python train.py --train_examples=295000 --num_classes=10 --parallel_block=false --layers=16 --init="kaiming_normal" --orthogonalizer="newton_schulz_5" --max_steps=24800 --lr_schedule="cosine"
Rows from block 7 of a small image classifier, named by matrix and row number. Rows with one number belong to one neuron. Each number is 128 + 32 x the weight over its row's rms, rounded and kept within 0 to 255. All counts start at 0. Numbers have three digits each. After the name is the row's rms in percent of the matrix's.
After each neuron's rows are labels from the 100 images, of 14848, where the neuron reaches its largest size: "peak at" is the part of the image that holds the peak. Only what is clearly more common there than usual is listed. The data: numbers of one to four digits printed on busy colour backdrops. In brackets: how many of the 100, against the usual share in percent.
# gate: MLP gate (model.blocks.7.mlp.gate.weight, 384x192), inputs 64-127
# fc1: MLP up (model.blocks.7.mlp.fc1.weight, 384x192), inputs 64-127
# fc2: MLP down (model.blocks.7.mlp.fc2.weight, 192x384, transposed), outputs 64-127

gate.267 101:202086109165080110061159186147149114182127156101132076123134160128106167109138141104142173098136106047154127128102132101132084107139124100106029155107102142177115127151099122140151124099137153
fc1.267 095:091171109184153141141129069093100114090140170112147072095084147109135166105108175117117074118110110150158171157131117142141209130154107116172074191138102173099145146084160091100116130174103147
fc2.267 103:128091097110177100110109137135167102114161180147131160152136164179151123189158118162196168128143150088106149106104102140086059211112123091153139076156109111087144132143091092122187076123104116
peak at: top centre (30 vs 11.1)

gate.74 097:107178064133105094137133128070133156190088133154122117117088071132124130144114099144139096128137123145123129135150130133170083067162163158144183118160044137098132193148123116138125175130208085
fc1.74 093:133149154122131119146076121102171120083135130098139128136089099168158141123121167065129149075134182110146142149103172138177150089122087122152154032147086137139079163122150066132117100077103090
fc2.74 103:144106090148151152116088140138067119137063157083096114134210144158106145139188148116159089134126116106149125067100160126105125162140116130149100129166108129086127127116105131107167153114133149
peak at: bottom centre (40 vs 11.1); top centre (33 vs 11.1)

gate.257 100:171124130098109136174151124129067141141111112184150119023171145174094116174166157141141109100132128110201120102159166159161123130109137163149076176128130125151075110133091119117122129103154078
fc1.257 097:120070089080122119172137120130095128181119177115136127161122150108088102107074099171182138132164163063152109123081124117136092142082119143146123136066121105079090137106138096126104135114126157
fc2.257 083:065134143164131101171118120119109118109116094090108106146093159082119144128126127205111156128155115103089068168129103104147108101096196120151129130133147090075160153190157166103097124100106092
peak at: bottom centre (35 vs 11.1)

gate.280 099:115154134105098142165092113096116156120107155077144120092134111152114161135087154082133084122154110086129070071116164069180151129157156130137099153098141097093115106140075064209139139100144117
fc1.280 108:107118120131177179138067134084130080152127102208153060134144106102093103191110136136126071107097159116113179138170132202134122138113086094156095126133110158119166131149093184124144149159115141
fc2.280 130:068116122069098112121157110137120147099141114124118122138122161155177126092117160108116178127092109149141142164108164143115107111095169120128153109066163120142106136147152130134053142119181160
peak at: bottom centre (41 vs 11.1)

gate.167 102:095113178122110149214148127153137171186135112132167113136100152210134090101107148099175130094167135063116105112133136203124107151141067149103133135118106189117120124104088053101139138179182059
fc1.167 099:168139183127150124147173138162117123105161191119072175117130131132111137124091085182097134175165172145131163157086126103156120147099064180116142178068108133059174123095177094096097093094093121
fc2.167 097:142169091130168120074176126125144148125146112120093107192115080115129133085103153170193051108071116146101111154158151072062074147107078164085154121115127193147187152119061118090129144140133125
peak at: bottom left (27 vs 11.1)

gate.124 102:164072108137128150143122113169143108094122122133073138123106166135064084147135130152139165165140108149099172137063096156122087191115174189158068173102061100087144163204121112182132113145141133
fc1.124 099:186115122146150147170158104126138129125115140113104090120060124152108138222180078161155128145104118115102163107136158148102122107140137099144049142165138119130159129105132147103126153135184147
fc2.124 127:137077141126148098153083141141170150086140125130146127139117116129159124105127138042166169060117137138140053140092108154161116124058113160151184104114184115179107101134142107138168117169095121
peak at: bottom centre (46 vs 11.1)

gate.234 103:157117120158155144183154116111117111151116128125123191162149062127089141145067137201092101147117205138123175124148075148189116155122094129184140090061125127079183153148117124206137158083104082
fc1.234 097:150117089128102136125082108112131183098095103143151097082142175080080153129165114093189156126128101157068071072150206141117181133141161148103133113145171129168078165113188165106117097091179177
fc2.234 072:087115152161166162128162105168106106181135152111117127093156069160108126106052125069106133091176123078191158176134147160120106152103131105172129115142076087134167093187069145086145139154059101
peak at: top centre (29 vs 11.1); centre (27 vs 11.1)

gate.134 093:098111108100100169133144122130106110159128177166125141141143152138146084110083122136119130183177107144094104160048128078109147128181160121104147103161149109110123146100099122115130181138127122
fc1.134 102:166101133196171121120130095125099126100144163107130089142147165071101085107089120060171094169107048150155117162039100129174136132079089170162128187123073182128119158068161142128158097127085150
fc2.134 097:113156098080142163106087128145109103103135105134105095127049067166099153193125123182136076097131197144124108153186124112114134178157121110136160138127155108114148161144090118148103148138126108
peak at: top centre (29 vs 11.1)

gate.151 095:079113118096137130118178123100142152142112119150136099118127170095136202162127104083123144126069081133098114143157125169099108077108097144122137171116134199129116168127090096131122133143135132
fc1.151 097:134117143112115104073142127098106117169129187092162076118109167129130126169156116148128094106079086187097170115103138162068126112122164138161092093155087160150157142133120129178117169132163084
fc2.151 089:177138165129126089130167129170106126059145137184091165104141079080114147121148172186161112147174101083150153177125144150103150106119131201079080138115187123097092115149165156123120107152112124
peak at: bottom centre (41 vs 11.1)

gate.209 103:162091134047192148077151105110169123102093158077134067169105187180117171154143103094135132127104120138116155114100084112185115075163102151133133115131151136120086096155182136120171102092179101
fc1.209 097:152092084135132075123128115137127112107153141135099187114157038136138128091112104157079106082128149136133062119120174099146126146101103088197149127110114164068169125125175111131145158128134178
fc2.209 115:149068089160094166188117167138075131186056076122151174114107165188119140090143147090121087095154141106127222097150129134180086150120115064134094125100166093141178111127153136110059145151129065
peak at: bottom centre (41 vs 11.1)

gate.337 104:120125108082122104151163129110150162115130102129107137093120184138127149119148207144141087126084097151158140173120118140149104186070140148081093187155188111118113132107114118137110214084111075
fc1.337 102:111092115116130076141169145125131201172111130154088113131133158113141136129125158130113115143102154198120136192108125116145100215044163153073145147180161128126100127098101086171142237112114099
fc2.337 124:191154083146140094141133099150164158108160071079121100140160100048098098144146139103116112118141103046163182121178080156129093134127088040164103058069123123109182124147128117133146095171098154
peak at: top right (32 vs 11.1)

gate.179 100:125179118082110191117111133108105093164087071071085109185111180162145142165115157144143140182150086073096135087099093118105141169113136090135122185143146137158114176182164123124135136075118083
fc1.179 098:071050090139132119120122154055128089180153140128179096088116085080082159217126129097128144149090156102125161077140139123142175142132111105090070119181133147144111098086146135075108109074132133
fc2.179 108:127146147147115146078174090133148108157124104145105102171170172140164071138116149101121046086166136163177086128175138121163187082101108134076100159120149128098165148114126131127126101123135124
peak at: centre (43 vs 11.1)

gate.369 094:164120130165126102089130160121146120087131170091149159139192162136141113180081132063131123151093122112125115158117114142086155144166179120184117077127095128147150138133115126133092073085111099
fc1.369 100:035134174106123129165137121144098133128158172102117062150153191100126188151073059140114139138129153145151148130085160146090180146125156136133143108138106030126210082158144071082108132112128106
fc2.369 114:185105081148161069164120140143103183129075153134120186157102098130084104090196147070057142110094160092092190120198102146182099108108068160149176072112165159112049181079141129158138123168157112
peak at: top right (33 vs 11.1)

gate.271 105:109130178112136154113165169181095125091175101088143128115161144057161152093115129180089150083145082065128098143137129114103117114077146159125077114193112161110101080160110099094123118131115138
fc1.271 105:179106106171125079168117093112149133103103096100068106148064092138144168138129176126173109187122104124183115176148126098171168172130091091123094128075089095143191173115125156152114158080122112
fc2.271 119:094127129134128137137078103084176126146138144124141077095131163124141101098103062161046106176168108102146087140108150138170107120147148105144132132177137108170119181105138105159138176135138144
peak at: bottom centre (31 vs 11.1)

gate.343 099:133115133172154119130152162179117136131105137185199120143116139096055087129092151134145181149105089103105089175118124135155094171109132185143142128117081087092191103173115055136135151115100101
fc1.343 101:163137086139132142186116134087120114080138091125117175113115110104112167128078147099116094157175109150157095150084154182066129125148172114158136109030160142093145121152141116086122141135155123
fc2.343 109:142114172134140136143140163194153096135114143160106118142110100138114146175122104090156159087147136069151164070141093147188121090165104140104058145180147113096138145149075159139136104114189077
peak at: bottom left (34 vs 11.1); bottom centre (30 vs 11.1)

gate.5 100:154125019130109084115085141094127155170118116144107154081147108174125080121161171092127121167156169149114082155152160111136160135131166168121162116105172105162109139107109094098116130156148148
fc1.5 104:095110165129104142098089126153093108128127123129127065136105094114095043192139140125143174133110124093122104102120175082129140179108145155113157188122098110127074167167128085140169140070112123
fc2.5 119:106164146108118101121128140139113203127078178146166106159162128096080140067114171162169088100094142134134134158119124129083185122148186094139106139108115154160087063142126157099126091184083153
peak at: bottom centre (38 vs 11.1)

gate.246 094:149115106172127133158123143166124073117084137191077183154090142135096085167167157098153135097146151176135118147053097129081171111132114085094111181084155089096175096151131100170197179110158068
fc1.246 092:135169173071152101072117135133119134033106124140141099127152112091180144112113150123142175118191115116168118063182166209172095143165132083090126072097134148122091153093105165124122123129143103
fc2.246 086:104109120103157142155103159195167093168151140088144122134184125152106157157134148115140064138095143092121093137107183108119130170114133146139082098127047085094182218079101129078171135129087118
peak at: middle left (42 vs 11.1)

gate.219 098:132128142117120086113149100126156124147152158139138161159105126130174147103125132134154128159082106103125089132136107157097153190106113184123115134119119120177148137101117177100079108092178091
fc1.219 090:101163129150121098112076129138172127162095121099129114108158167160119131105128156095187159156102069174169117118093130160147135169119095158108166082163121115124140093172163122122191088166114080
fc2.219 112:173106097133069132150186146164158115138108129127096081112094128075173132143158102136079117073132149061070139139110121115184086104107130161138092128087148139112112066135135142192141156085121159
peak at: middle left (32 vs 11.1)

gate.235 100:084143143143133091084160130129105136076117129195149107155173061106149135141155173142097095065100111155126109100134131120116139178156102069124146091150101102147175124163143149091172146122160128
fc1.235 103:111146103163120132111134101091086155156116104123142130151137159173139130084103182128201174131079135119135145125098133101135221139161151115158180123092127149163141135153086129188100176138134097
fc2.235 114:096110081119149120123110162155131110106104109096120054114149137110177089142137116109046140136184177171027128164124152180169076120081083129124138140137106151093121205108107095132168056132061125
peak at: top centre (62 vs 11.1)

gate.119 101:097126105110147134097109099128143087161139149150111092156164185109120085168083187140142150140177102122130186090140194117093090131091147086137191182143179125165120115123084100130112112086207109
fc1.119 104:140093112136151102145116107100094088100124092123092120137165153224049140183158140158088144043152109093169125125068177130121126130130184147121155168128105118124116109042120119180153184173098063
fc2.119 094:137088073122133105148138190137204136154112181125096110102115183078171125152096125079119113179132086192132139154188092084113108150108103112140127113134155138087136099161135124129119146148196147
peak at: bottom centre (62 vs 11.1)

gate.16 097:142125088184121146104094121165114106118138134097135136136151148125086187130101117148090116113205083118126165101160115112145135120098138157121127180065122180069131083140184184139187119115100110
fc1.16 100:127102097145129164113162088104085067097141149111079124185133110126095167186082139114122100194117074134122118130165119168167173148107147185125073109054171133113161115149186133146153108117132138
fc2.16 093:189139148099059173107130180187175133073115143126175122081111126106167130115173097158141116159171188119139105061093132150146084151108145103159190193166085072160129113103111098163178125157189140
peak at: bottom left (45 vs 11.1)

gate.216 104:192066105073124013144168201135135095102117092090131116160145100113129156116185120119179109081144127116102133121158153106132108114147145136097139118182095096073125187054133151144152124038151144
fc1.216 104:024124178109185215155127139115114175154118135136145153133117179172097075108098122115100156118129149128110168141116075128172154179137071050170125128141088134144140053176151121146110143127140195
fc2.216 089:157127098093123100112093152118125135137097148142131136182116156063120161163146129162130095137145121091077131108151070174085082075136168165103146142173154106112124141134176160139101091133139135
peak at: top left (31 vs 11.1)

gate.43 101:128134092159093107067086176152162150138076102168149099164163143113139070100131148104130153086134136176196101180090164131141197108134110096158123110160086098131133171124142117132065123122115159
fc1.43 105:106112101103167090083127079078116151116138156108177155097129136117146191155079142150095040104106109158111148071063118136139100133133108105114167158121166179161167107116115150143101123172124126
fc2.43 094:142136146126131100111108176158075177161138148136169159137090158101110167115183112061133117121136086144163129163145110185101152131171169099129123128133205129104150132071088126084134121107145119
peak at: bottom left (44 vs 11.1)

gate.288 108:132112119134226139099159138094143130166148092058104162156127157124150097107092151160096131076167142129122187114127098110135089114149115124098116057068094173115130055143179115083134128136109166
fc1.288 107:064116141125072138177105124121110125170125119104131146159125136136109089101091168046119175093071143159151097123147151078149200113110150085148145099131140156081085101118123116140173111167096120
fc2.288 111:151098125151138172145149123166097135177098099147112159143065115165136176157078120104148077100123083117088094069133145147127128124134139152127132116110128152137064099142192116142126099100131079
peak at: middle left (29 vs 11.1)

gate.277 106:111157070091134133101097113102136130107124162131161171122109124178147166194110182142116142084095125171140169142173112096085146171175132145105109114112129131106180105087119176086087119129168163
fc1.277 106:082150192164063158190123202118117105105152162097093128068117127095136066144138154152128103091131156150082122115136159174095140110149119133140151104127091152176078097117107113107103098184138063
fc2.277 116:140162079090108096132153141217129154103146159135150119166098156123145138150125124104109128081105164126109115129169126123089118122123163141096131171139144107164115125084126102137143127182098170
peak at: top left (45 vs 11.1); centre (43 vs 11.1)

gate.111 099:148117179072208146134120172089135120121112063167089097115090139116132081095106119162127130124158120133137152140126088145102204094104165169154115024145122173149114062096068136136149116132153127
fc1.111 095:155121146156159130160128100102113111170134107112149112153166067139099205122128135141156142140137192077104104113104137116141095146150096169145091153127047138174132108129118107128050153067151163
fc2.111 116:163128181104084079126110186124104150194112206143081151118141114151152101111144114148089141145077145077059132120155169111152088121116166079080178092083145167138132052090091094095137136149111105
peak at: middle left (32 vs 11.1)

gate.338 104:126154128139115098102086130139090116159092147151148136173102136172092105101112142064116115098181154133070145131065142123146113133122102158115135140123171116131165139087157119136124133128198128
fc1.338 106:102164115127125094163080111142126142132125128081143105123195111108117160096134168112032139162139093143121072156078139113140111124130132106154133056164112115113117157147147119117112138093187128
fc2.338 096:136110116131137180096123142142155091131106162107165143136106099173130120165140122076116147178151146117126137124146119054113074194122138079113163180194061111176158142142101122150145091160097105
peak at: top left (31 vs 11.1)

gate.163 089:137148174124120117124135114165141087144121126114143213068095146136081103104115150120131088152172107142127131139091093090119163119136128097102167148134091166031119161096118103103064155132090173
fc1.163 090:032098153097169184115088088107140102121162090134172099219162168107107110102134068115134144089144127164152135133128136153143141138134138177085183151117147074164149087162138076114145098137129094
fc2.163 089:098152140200178129119109147160106118174095163096132109128077119109096128117134163143131138095184110139132116149123185124087114091103170099137079109124119209137117102143126148113096095116121126
peak at: top right (95 vs 11.1)

gate.223 097:102159101225153133159120122086120122155114124136120103116120134139120135137194053127141060119084156129175114071102148125102128116152149170130072114183117099117186166139132161115183124133131137
fc1.223 100:147158087141142217104117167105179157143091133091111121131083163093046090137122075118104065109096153136086125095119114130097118075107171159125121143124150156126098129127157094154147069198084110
fc2.223 119:068135108148148175096145155149104101135183172115141093139157126169135148179098087096156148131161128137152158146132128185123135100121167115155119118161099086113090125096074094165103098114129133
peak at: top centre (46 vs 11.1)

gate.294 092:071091152129050104145117136175151163167173128142129083083115116180151086136158137161186148160087109103083103131098149136138142100116080198121110086117102121104111158119096130165113140180136158
fc1.294 094:195146167133158123163132119082125085072102150084125088097155157079189112134147113159106139096183158099170087055113126104168070084088158153071125162095155139150079132086147109056182091112126141
fc2.294 100:134187102175116180150157146141097116150105115178148150163083135117017173146084134112101047151108117166135187128081171124077145148112143153140188116140156141117119100122113129093123167128105141
peak at: middle right (29 vs 11.1)

gate.18 093:042162109128153125168100152154132088185085136162109114094124088108155078126115159142138123130151114137147119141069123126131105167103135128066098175076117130159132074135149158095043147101129116
fc1.18 093:093156160051083091101089033119159119166078119088179122137118055111155101135144095168100133084121086186145149179118172139122103110146131131096121148167163133169173140109153148137097128124109136
fc2.18 100:117132118177123179122185126217115097080098137115091122118123140082089110115136165113092133169124178190137118098064098076095121121122155142109112144127092130111109092189135163108100139086114152
peak at: bottom centre (41 vs 11.1)

gate.314 104:159119170115100166090141121075140092124150112156124158095154159163117049130152093152150109142086128136134116147112103147159087102100113143193110137113128170080091099123196139151088077112121069
fc1.314 103:123127104148083110123154147082087083118152125161125193075079193127160140156059097131122157148165177062112134149120119138137102141136111124076141069145165125120175069111157100125148154124127170
fc2.314 112:103117093171177154112128065106142114103114132133143115110116121135139153062096159103078115142100137069120104101140052070131165173166164170167092144072156112157106140140084140142143096196098170
peak at: middle left (36 vs 11.1)

gate.149 101:089155175163104158122130197160110106098121117128188173133146102153089132121129146128089136159109113125141130082146130161159078110125122140141087111074098207143099105145084110128093147104135129
fc1.149 106:159104159085100074142140083113134056187094101082157103190168101130138142168187141126168079124153145084150152137116126115177097110074116128118125125120145141124097083130153120073112074119133092
fc2.149 129:110165165092106137138120185160067203107131140142066141096161113137092140108131162133196173061139198104043104125182117113166151115118170128108156121120106167117174131130138144108123126078142141
peak at: top left (51 vs 11.1)

gate.194 095:086155204139101159115127178086088128067081139133097120128183129111117108112108132146050112118197120188084083191116181114127127079065140143137143117108108120119132138118114117169142096125111137
fc1.194 103:233200131041134123121176132156116133159138126131117125130174111120117140150151156092131132123110135111150124125130132111144111111142137153074096166108165158189104152126079174125115139150178077
fc2.194 105:173159170162107160108116112105193140177102132095152151159096089157106085130154123139145087178126101095148096163109126097100101126162157124123119128125095130178097133123132149085178116164162170
peak at: top right (30 vs 11.1)

gate.265 098:203139126180096073119162139163145099167020141136101105135122079085129108147128124128129088161076114116124140146158112130149139098167095099118155134151119158165095090153146132168140153138087148
fc1.265 105:091110104132148162174067065142154138078116163106102113162134136185129166173133070207124121107206173130105146104139120118156098100153107128157110099056159100077067163078140123131164071076152100
fc2.265 111:116125098118134157094111109150105100109146146121140148073131191125084194099145154127126122125149168173128119129138101109147129123080110097164137168145106132095147089137142037096113063059115154
peak at: middle right (48 vs 11.1); top right (33 vs 11.1)

gate.4 104:129207074107146145111110134100128114155131126100133141173158145149166094139111149148084125146100133097114128123119102182180126093132132094124177131132089158129151137067160125124209176144136102
fc1.4 110:105135099129101075047109159149061149098108113140158127131154198202118161088115140144170142065108090089158131177157158085118170108121120169158164137099152132115147176189124119157033148129140144
fc2.4 103:130153114076150119115170107133149143154158140119084114148145125127181126185111160106143111108116108138127070166136179108213142157096095155175107148095113192152093109053125143069191107129131094
peak at: bottom centre (28 vs 11.1)

gate.263 095:130083145113123119153144175088097100126074173158161162110124065130154120110146114153166057126098100161166102113136087169135140172168122087105119149128026065184152086198109145113074133154136131
fc1.263 105:151161104110052113133077113149115137121184123112110139114084150120133164130158154105159174112183181150086185076171148146157147129072144146136154118106108136101156139131119103136155118117184121
fc2.263 107:165017050136158127130114117111120078096119104156111152143133111136114120170124170164105119132152148143168122134046110112152157090143076141091169165170165137066122176124120117143068121133117117
peak at: top left (27 vs 11.1)

gate.272 104:179179126116110103159119126158183181113083116145074064146143102150092089152131127080114080125097047134158174133214050146190166138118066120116114128151107108156092177126052140139157136174116089
fc1.272 103:162158097136098131131162167102071112178120187084132186135090127127128090186157100152068156088151151122159133139153073113100105134028123153106103105103127154097206098123097092113167134101111132
fc2.272 088:141065145090155195079146092133082134102137145163104171093143135126118172147070171148058069157094096136121146149169171185117135174110110197104168173110143084126137092129118163123108158134113143
peak at: top right (27 vs 11.1)

gate.253 102:112115101175125122177136155137124089121144114119172085128156088133103151125140134165137111158179116144131112170123147142151077115139096069192124126149139099133166139179147183121072166138133194
fc1.253 102:077121136126128148135158172175145127103133165075205098131127096107062152081111144195158107177087123117108119155135087163148134136117074101139145129146125162119106176122141181109069082153148186
fc2.253 113:100189129138147141130079079154138116039081134163089130107113109120197090115120110117121100133108161144172174117139125162083115117148098128144123145121129127076115157144135144161145160177097073
peak at: middle left (58 vs 11.1)

gate.155 101:111092185121126219110154169131126045066118124098158125146155161135139117113133137122120147070174122119141119111126118058145085133072137100140165085116063115106124078114168110174081122206154137
fc1.155 101:168194146103187172140142137199111135120121088104086066134112135096157125102101132118132120110182083117132125115108147160150119146131116108127119154117112140148060084064090159123157088150136115
fc2.155 106:088120163137098111145140109157125173085131190192110153086132154158100096079150143137174166132125155138141185113091147151122078085137146116099110122145152119096073142120125123189167101147199161
peak at: top right (27 vs 11.1)

gate.184 099:142097182097164166149151113111150175161142123122059145101131117125110156148159138089119113111181163116155138154073078148142163191199124096119187180120130116120126068140068098065095069100071089
fc1.184 105:094132073135130124171100132120140136145152153165141138139116167149140092085166144101131085093135175119103141133138104079098100122173121063183055154139135161073131149106113187153159076152118108
fc2.184 103:111100184106159111163128130157201073142084075154152209141130167102096149125140121104079122140126087089153144072113115126120188086101119135169136142079179068188105176149148126134117116084130110
peak at: top left (45 vs 11.1); centre (44 vs 11.1)

gate.361 101:142093166098128085124163133077151142155145177099137149126157158131089181151106156103107054168125160154160127112112091053133100139112112137127192150117114132070125116177134127123109126137095164
fc1.361 095:103110118109106161168157173159099096143143149145130113081222141123130166151081105134170094148174135098135125108117131101147147135075105062135097166089145118123093146160192134051065144113129088
fc2.361 104:174148152124107068161127114129193158141118167116084120130117116061099149096116163115108087130110070134123122205128051127151089193113093150168114203179131160160171115117109068143139136151110192
peak at: centre (58 vs 11.1)

gate.232 097:180083169149104124123132110097109146103146105131114124100082097165138119148180177090138132129158181160122119124180114117154134175124115118019099152129125125178114123156160103179130126142105144
fc1.232 099:115144161126139081138165123120140135061077188126100153166167160183068146129088086142186138156112080118123096112143136166131134086118155155119129115238140098089174075153165078153166080077110142
fc2.232 105:114136112145108132145075140087175176178147131122106110061120138130180142077158170133140117092128131202159131120115113082118111164081157089106133109107091147095137169107136114170104135120121160
peak at: bottom centre (29 vs 11.1); centre (27 vs 11.1)

gate.321 103:127159086181101122164146133139115149183093168133108129189059138131074045215153170081206135084135053123122134140136161124104164122153081123159140092176141152136075080105104100163140135139108110
fc1.321 101:114119157139183141150094171204202097124063152121112156141188114135106135124145081090125134098138103165086091119133158138167114128169133118077095129138126111109143129148125107120057161188124138
fc2.321 120:118130138112125166131166105106117132155142097138066130082078195094171104086075117114126173159112105127127147141102119160154153137151102100154163156081095184132104148097102162156185106184129141
peak at: top left (45 vs 11.1)

gate.72 087:186133123115185135132119115140120132127116091169135052132095110173122074098136161172147109176150116083135103089154145152122113155092137083138177142054062127126185110126093130070131148161154102
fc1.72 091:157164071077113102080152108060149186081147102147161133070139121123093136095141080109103131133094165135073099130128086166182161166146129131141156091183109113110161110069133152179071167114161117
fc2.72 087:137107128160205115184139120164108176109094130090189152138149146137134120141120109151175134135201135102163109136104137150152122064212218078142102125135142081115118125163161101186112135113106186
peak at: top right (31 vs 11.1)

gate.85 100:144130154114114165141206076138123118127126126126173174089104079135103133105069099079156146132125118176124147098159088157108199074192159047134097082130116126112080097100159129169161142114151100
fc1.85 105:126079105141047105093159137133089141130115129114173138090125066125138139138181140069106029070177146118145133102174097099141100123118125129076129124194095120092148168084152141114085145153121134
fc2.85 108:149144177125140142126107149113157058179094159134133144104113089095136149123129153146073139120141126118129134162144138087119083125156147139133178162158141176105151149152165104117158118177116118
peak at: top centre (59 vs 11.1)

gate.59 096:145128110152152106108126107116163139192160130096117083198104124108146095118164168124144101137143056053145145115146116139158138125121107143125093141149110130160123145079038062161160133142109173
fc1.59 097:138102113147149092151067082133134124077090064177136112132119145101107178136120160167151156107131135196112130139057127175086164121094151121146051186161094142103174105141149092147149179083153167
fc2.59 095:117117124125126146093122139147139150145156164086134166173087095144160087134155139113146140144171129129146120055175126121162086168085103140080207140074114114180059147134170186167128134156124092
peak at: top centre (30 vs 11.1)